{
  "model": "image classifier",
  "dataset": "flat shapes of many kinds, plain or patterned, on busy backdrops",
  "train_examples": 195000,
  "image_size": 64,
  "grayscale": true,
  "crop_scale_min": 1,
  "horizontal_flip": false,
  "translate": 0.06,
  "targets": ["largest shape", "its colour"],
  "num_classes": [20, 12],
  "arch": "vit",
  "norm": "rmsnorm",
  "norm_position": "pre",
  "activation": "relu",
  "mlp_ratio": 4,
  "head_dim": 48,
  "fused_qkv": false,
  "bias": "qkv",
  "qk_norm": false,
  "parallel_block": false,
  "inner_norm": false,
  "patch_size": [8, 8],
  "conv_stem": false,
  "layers": 12,
  "width": 384,
  "positions": "rope",
  "pooling": "mean",
  "loss": "cross_entropy",
  "init": "torch_default",
  "residual_init": "none",
  "optimizer": "adamw",
  "lr": 0.00073,
  "beta1": 0.9,
  "beta2": 0.99,
  "eps": 1e-08,
  "adaptive_grad_clip": 0.05,
  "steps": 24600,
  "batch_size": 128,
  "epochs": 16.1,
  "lr_schedule": "cosine",
  "final_lr_fraction": 0.01,
  "warmup_steps": 1230,
  "weight_decay": 0.0
}
Rows from block 2 of a small image classifier, named by matrix and row number. Rows with one number belong to one neuron. Each number is 200 + 40 x the weight over its row's rms, rounded and kept within 0 to 999. All counts start at 0.
After each neuron's rows are labels from the 100 images, of 14976, where the neuron reaches its highest value: "patch colour" is the nearest of a few named colours to the mean colour under the peak; "responds to" is what is common among them. Only what is clearly more common there than usual is listed. The data: flat shapes of many kinds, plain or patterned, on busy backdrops. In brackets: how many of the 100.
# fc1: MLP up (model.blocks.2.mlp.fc1.weight, 1536x384), inputs 0-191
# fc2: MLP down (model.blocks.2.mlp.fc2.weight, 384x1536, transposed), outputs 0-191

fc1.379,89,229,210,217,159,211,167,229,150,227,98,165,173,228,184,194,210,190,309,168,235,204,243,162,145,167,203,144,170,205,219,226,190,147,247,184,211,186,190,214,197,224,190,189,201,140,167,210,195,234,206,222,187,161,233,210,205,244,173,198,223,126,222,283,168,142,158,252,215,211,190,153,195,205,212,278,183,285,173,156,158,168,202,235,186,210,199,192,249,228,138,182,184,243,217,190,201,213,206,150,201,186,177,147,211,221,192,240,148,216,272,212,174,249,148,188,230,216,243,201,177,222,196,198,212,189,277,329,198,189,267,246,205,195,206,217,184,191,172,288,216,241,199,232,222,175,192,192,239,234,245,198,150,238,196,191,210,224,247,166,237,189,313,221,218,224,244,149,167,165,196,246,267,207,199,267,139,212,149,234,253,267,200,181,199,254,235,230,207,204,149,257
fc2.379,185,234,170,120,201,229,227,198,155,224,192,186,149,122,150,238,147,163,203,211,226,206,248,200,207,175,191,167,243,203,159,287,187,198,251,157,202,164,195,237,201,218,191,161,213,186,183,308,274,193,248,215,225,152,212,147,167,264,231,150,226,157,224,228,160,175,170,213,173,200,219,228,154,203,182,219,173,205,153,213,181,141,226,224,260,167,181,155,186,232,251,129,186,152,216,150,238,164,219,166,98,231,181,201,190,184,143,218,233,224,266,157,216,211,171,219,240,199,144,259,171,150,208,221,214,228,271,221,320,241,175,165,247,176,222,218,137,227,238,228,219,178,193,122,198,168,169,240,145,124,214,133,201,169,241,188,209,185,216,212,203,245,232,182,164,237,177,180,209,182,194,208,198,198,191,203,100,198,189,231,151,193,197,195,156,192,239,126,148,218,203,202
patch colour: white (91)
responds to: white shape (58); its colour: white (50)

fc1.699,120,257,206,193,161,245,170,226,125,231,181,152,241,210,187,195,207,205,167,191,230,187,253,210,226,140,176,141,156,228,150,183,109,257,220,219,184,137,160,247,167,233,197,212,224,233,184,161,230,209,155,359,253,188,165,193,206,270,187,158,226,153,244,136,180,154,165,285,234,199,207,269,182,130,181,261,239,126,121,173,209,195,245,215,230,199,112,205,184,209,227,138,146,207,251,204,249,143,243,198,201,161,217,243,266,217,187,256,185,160,235,156,203,176,163,235,242,182,153,261,193,245,239,182,151,233,208,208,207,200,242,201,161,202,247,217,210,182,202,239,173,234,264,236,186,181,279,250,223,188,224,217,196,223,234,146,217,177,257,204,213,204,190,194,249,169,237,240,222,272,237,166,156,193,108,140,212,229,234,157,194,180,232,160,154,203,228,161,208,268,192,242
fc2.699,237,218,244,279,225,159,213,132,211,223,232,237,267,211,100,185,195,195,124,249,153,211,208,181,162,197,164,188,207,209,170,246,188,218,155,223,171,147,174,228,233,189,147,193,237,268,182,185,267,105,242,205,122,258,200,188,240,217,228,163,189,279,234,186,155,203,179,162,167,245,242,253,225,183,231,172,216,144,141,236,178,143,240,166,233,165,177,241,232,191,275,200,177,176,180,264,224,179,160,168,220,183,198,194,207,209,173,257,222,183,166,238,231,197,238,274,184,190,186,285,145,132,126,133,232,230,184,195,133,198,182,181,242,186,201,235,218,266,182,188,201,154,132,174,185,212,250,265,240,208,169,196,292,171,172,203,183,221,163,201,183,207,175,189,208,204,167,232,279,251,214,165,174,168,235,173,239,248,207,204,170,120,190,204,247,161,151,223,210,206,210,171
patch colour: white (86)
responds to: white shape (88); its colour: white (62)

fc1.54,146,203,174,230,232,235,181,272,235,145,262,184,239,234,153,129,192,134,169,257,141,167,208,135,253,189,159,165,221,257,199,201,177,186,223,170,160,133,202,164,187,238,233,160,224,235,192,188,178,285,165,320,172,160,184,234,264,244,202,218,163,176,194,163,268,204,210,218,223,201,262,204,167,159,181,251,263,141,193,180,189,215,262,180,210,234,163,187,174,275,221,212,272,208,231,232,204,179,160,209,228,161,145,250,256,304,265,208,237,147,149,148,219,173,109,219,224,171,182,213,201,191,127,135,214,161,200,224,204,149,196,238,130,258,215,266,175,175,194,265,193,219,224,237,142,170,229,215,223,207,317,166,237,201,192,115,138,177,187,231,108,202,166,216,280,133,336,273,223,225,223,168,131,166,159,158,197,189,181,155,267,190,230,231,179,161,209,184,226,214,211,247
fc2.54,181,182,177,182,136,171,195,202,145,279,164,202,211,137,164,187,200,246,259,198,195,216,201,198,75,194,199,121,197,210,182,159,214,182,199,200,168,177,198,225,182,263,252,125,261,186,148,229,242,204,175,204,248,129,187,188,158,228,227,185,164,213,228,245,210,174,159,268,164,180,175,196,119,147,246,234,179,240,150,195,170,156,237,287,200,234,200,229,196,205,181,182,200,206,262,213,218,190,200,245,225,237,152,155,206,167,145,262,190,194,194,175,145,163,175,216,229,261,141,266,187,176,217,236,267,154,223,251,214,201,242,261,233,255,213,192,148,196,283,273,264,164,262,157,250,144,223,186,265,168,166,227,199,199,195,214,193,204,261,221,251,175,201,189,181,213,189,128,165,163,91,257,223,209,189,262,168,193,142,269,200,205,216,146,186,209,264,170,157,218,146,193
patch colour: white (29)
responds to: white shape (89); its colour: white (52)

fc1.328,195,134,254,166,233,179,248,163,251,228,204,209,237,197,222,189,137,246,217,209,173,240,103,234,184,279,122,255,239,131,246,208,234,167,203,213,166,348,222,175,214,185,186,149,143,128,177,228,220,258,200,219,211,153,200,200,182,195,275,202,169,197,188,259,190,150,166,252,193,176,235,165,256,169,255,207,176,193,239,242,262,234,158,187,200,218,220,244,176,184,162,197,222,175,120,168,164,227,214,221,238,119,231,151,189,168,267,191,254,200,185,197,228,183,219,192,236,191,138,132,224,178,223,215,252,171,202,250,216,178,246,179,140,133,177,132,135,201,232,158,176,232,183,208,254,240,192,140,161,172,208,236,241,179,194,206,148,251,155,257,216,235,205,212,169,184,198,184,235,187,228,262,178,159,288,244,290,142,174,202,183,237,140,156,147,253,143,232,163,218,127,127
fc2.328,239,232,183,232,135,173,229,138,189,129,162,180,249,196,158,139,178,283,174,278,206,202,164,146,186,139,139,111,212,214,129,256,213,299,199,219,215,157,210,266,205,199,212,106,180,204,139,194,190,181,200,217,172,136,175,201,225,248,172,126,203,247,267,176,102,201,161,173,187,199,275,222,243,193,138,253,256,127,175,216,143,93,208,158,212,212,174,191,159,216,245,198,153,175,175,260,232,187,206,151,211,219,151,241,222,182,177,176,212,215,255,229,196,144,224,224,265,206,120,225,165,167,189,199,250,190,193,228,203,239,238,236,175,215,202,240,210,221,139,174,196,243,232,252,136,184,245,268,209,236,214,213,273,195,147,110,236,222,272,193,222,223,174,187,179,204,174,193,247,241,140,205,141,203,85,119,168,223,224,214,161,131,209,201,208,188,221,186,200,253,165,235
patch colour: black (68)
responds to: black shape (70); its colour: black (56)

fc1.69,175,238,237,278,216,160,214,268,253,171,160,199,205,222,252,169,197,211,245,162,195,185,181,155,153,157,215,281,144,147,301,177,223,119,217,200,197,225,178,233,195,235,175,246,171,165,175,223,182,253,228,176,187,233,245,181,241,233,248,191,243,162,245,236,182,138,185,218,167,194,246,159,174,138,234,229,223,252,239,166,242,266,218,270,176,185,230,250,159,176,194,159,222,229,214,189,175,233,182,151,189,160,145,137,160,194,200,192,158,170,238,214,251,224,202,125,216,192,165,140,181,251,234,174,250,181,230,210,125,219,189,246,160,186,151,189,253,196,163,231,243,212,219,200,260,253,243,227,214,168,283,245,180,180,191,210,136,206,190,153,192,188,245,206,203,246,226,167,249,220,166,206,237,183,271,243,211,132,150,270,276,224,142,168,218,249,94,182,177,192,152,217
fc2.69,175,171,264,182,226,198,176,235,217,242,184,233,166,227,167,268,259,252,232,234,181,154,207,240,205,161,174,200,251,210,195,221,160,190,205,153,184,152,219,215,139,201,156,139,222,190,138,239,259,205,250,286,176,192,190,174,187,197,202,213,156,284,212,222,187,176,177,221,134,146,254,232,172,190,243,238,140,201,249,235,227,194,195,189,227,156,158,153,204,231,234,177,231,275,150,165,260,196,191,162,174,167,201,165,199,233,191,167,150,219,216,166,252,218,231,193,208,249,175,248,200,141,204,154,261,184,205,236,206,168,210,220,249,279,265,222,206,196,230,213,119,172,194,140,201,190,143,171,189,146,204,158,199,272,246,248,200,264,261,203,191,264,128,188,237,244,185,240,251,125,146,179,171,84,254,175,192,237,139,213,148,231,188,232,146,209,141,175,183,276,220,208
patch colour: black (100)
responds to: black shape (66); its colour: black (53)

fc1.469,165,197,203,277,168,215,228,203,158,205,169,180,175,208,215,96,167,233,175,157,233,234,218,158,233,179,178,225,174,164,169,133,235,198,246,193,184,287,240,229,273,187,256,162,131,192,223,199,179,247,141,218,169,237,254,210,206,266,178,195,226,141,234,169,264,217,242,218,271,292,225,212,235,199,184,191,225,249,159,227,181,230,221,201,136,235,282,230,193,191,170,269,133,191,222,245,188,192,185,212,211,206,193,200,210,169,204,266,153,220,188,258,166,159,169,159,176,107,250,70,230,246,274,215,191,166,188,182,166,166,191,205,154,160,158,177,187,140,167,192,231,226,239,238,240,191,312,198,263,254,198,221,152,152,135,165,200,184,204,202,221,153,221,195,217,162,162,184,200,302,176,309,257,225,222,257,231,184,215,214,206,176,177,152,273,189,176,218,177,119,176,194
fc2.469,223,221,221,254,291,175,195,242,216,255,227,199,170,200,146,212,249,177,254,240,187,125,167,220,187,197,193,254,226,227,263,154,183,159,222,248,229,189,265,228,160,183,222,211,148,219,195,282,226,241,315,231,212,158,169,207,181,217,205,185,210,269,197,184,203,157,221,245,160,141,147,210,228,161,178,267,154,235,258,215,217,215,226,196,167,158,158,216,179,188,193,213,240,256,178,147,195,239,187,148,180,200,205,193,183,184,206,185,200,216,230,126,280,275,278,151,199,283,166,261,136,223,222,198,273,157,186,256,146,276,167,180,188,282,260,163,188,141,132,195,125,202,172,170,213,249,156,225,117,204,262,167,243,228,243,229,171,265,246,182,228,225,129,193,212,219,205,205,297,195,156,184,174,104,238,189,238,189,143,212,147,215,213,244,200,174,144,162,172,268,198,201
patch colour: black (100)
responds to: black shape (97); its colour: black (64)

fc1.692,143,217,218,209,144,238,181,166,140,197,206,146,229,233,164,167,227,261,232,190,191,158,199,189,202,161,180,154,147,239,189,172,159,251,171,225,255,158,217,169,206,204,219,196,234,187,145,149,158,209,150,309,221,142,131,251,231,214,164,167,140,143,236,170,223,134,180,319,224,193,227,201,193,145,161,299,195,218,238,139,178,193,221,213,147,253,154,188,244,227,167,202,208,206,209,184,211,200,182,212,198,158,184,251,267,281,240,213,187,145,131,140,119,166,120,217,199,203,157,243,226,253,191,205,274,181,200,189,217,138,260,241,193,213,178,299,180,122,182,236,158,214,255,165,143,210,222,165,216,250,212,280,242,216,217,169,171,196,261,212,193,146,174,161,242,182,302,237,187,171,226,225,204,247,156,197,286,159,193,207,188,203,198,208,190,229,220,197,242,194,199,216
fc2.692,172,274,216,217,247,213,173,200,229,205,218,191,236,208,175,221,193,164,176,236,171,155,243,122,167,170,224,219,157,206,196,252,170,176,231,230,229,164,156,280,138,221,157,218,238,211,188,202,193,206,282,202,240,192,219,105,174,252,195,176,233,143,136,170,177,152,130,249,228,140,177,255,152,152,266,229,191,182,178,180,143,156,266,225,227,246,175,210,263,205,314,140,176,229,211,212,226,176,172,139,198,219,161,203,181,178,148,279,268,266,214,199,228,189,197,213,193,284,143,257,115,219,192,217,230,229,270,230,174,325,120,143,237,227,256,260,174,239,236,250,178,212,199,176,207,233,261,263,151,125,219,173,235,167,277,226,186,173,169,138,219,230,229,126,224,255,213,172,244,221,184,120,194,232,209,187,185,191,211,234,214,162,247,128,198,207,214,171,140,257,166,190
patch colour: white (29)
responds to: white shape (75); its colour: white (52)

fc1.753,152,186,196,283,146,201,212,206,167,148,203,158,250,178,186,71,167,245,208,218,219,213,174,177,176,151,197,235,162,137,202,168,218,247,223,187,182,246,288,200,263,177,255,191,110,185,172,225,170,252,194,185,187,193,206,236,252,263,210,201,223,153,266,173,223,198,263,233,238,278,201,215,220,188,153,198,235,251,186,225,194,268,253,201,186,208,260,231,175,165,169,250,166,159,232,222,180,200,145,161,216,217,218,247,177,181,231,267,139,144,208,232,187,168,171,140,186,158,243,81,211,244,207,219,196,136,210,177,145,212,194,193,123,159,158,220,174,165,178,177,255,264,257,263,248,178,245,211,285,216,225,261,135,160,123,163,156,175,184,202,240,158,236,177,194,172,136,221,195,264,208,251,212,195,194,243,184,150,229,208,229,149,197,179,268,196,128,250,213,130,189,253
fc2.753,240,217,216,250,293,189,155,219,227,234,247,230,167,228,167,226,256,198,242,217,161,129,186,213,218,186,225,251,208,235,243,129,173,196,163,229,178,185,269,164,159,188,256,182,141,199,211,264,245,240,271,219,202,185,149,256,217,190,191,182,174,268,175,191,209,155,204,229,154,137,148,191,226,175,182,252,142,237,258,186,229,193,195,170,170,145,171,194,189,197,158,215,239,288,172,110,225,235,190,162,190,218,188,192,158,201,232,189,160,233,181,114,241,243,281,164,163,292,186,239,141,214,202,173,263,168,152,209,198,255,178,171,240,303,268,189,189,137,140,179,141,195,190,183,174,200,178,188,145,207,228,172,246,236,230,250,155,216,237,155,205,218,143,195,232,225,214,198,287,181,132,180,160,97,255,198,237,229,141,222,174,227,203,236,187,151,158,185,181,257,237,213
patch colour: black (92)
responds to: black shape (95); its colour: black (69)

fc1.691,172,183,261,272,170,187,226,229,152,196,157,149,195,196,194,148,168,246,210,194,227,208,205,174,181,148,184,193,182,179,227,167,217,240,242,221,189,262,290,197,222,156,213,176,124,214,202,235,196,280,223,197,161,151,232,273,241,269,206,165,222,160,201,201,234,160,239,250,177,253,219,194,248,157,161,195,229,250,211,218,180,247,227,249,166,179,209,224,133,193,158,243,154,210,209,198,221,189,195,125,221,172,204,232,184,195,236,245,155,203,221,179,207,171,160,166,163,187,222,167,206,243,246,174,205,115,213,234,128,203,202,198,123,183,163,168,136,146,156,200,198,226,275,283,252,215,240,212,221,262,272,255,173,175,111,195,122,220,215,190,203,169,215,192,232,215,202,192,218,240,213,280,190,160,231,229,227,173,221,220,276,169,227,225,246,169,94,247,178,131,201,251
fc2.691,219,203,235,237,263,153,125,207,232,259,271,222,157,255,115,219,256,212,190,237,177,146,233,213,188,189,218,245,245,247,218,172,148,196,160,189,193,113,214,185,148,181,187,187,201,202,179,217,247,160,285,229,187,244,127,232,230,141,194,216,147,260,212,171,159,186,184,215,153,136,209,193,217,173,210,248,176,223,266,222,233,178,153,179,212,133,122,194,248,157,184,198,242,279,176,136,243,182,179,178,221,210,239,149,226,243,208,171,125,219,197,139,210,207,257,243,181,243,218,294,177,158,168,164,234,201,187,218,169,217,191,213,255,281,262,197,234,183,198,185,138,129,154,142,184,218,175,194,185,194,197,118,280,287,215,244,146,232,216,170,188,253,88,204,212,257,162,224,289,191,183,154,196,116,235,177,231,261,154,142,154,186,189,228,175,213,158,205,240,262,223,214
patch colour: black (100)
responds to: black shape (55); its colour: black (37)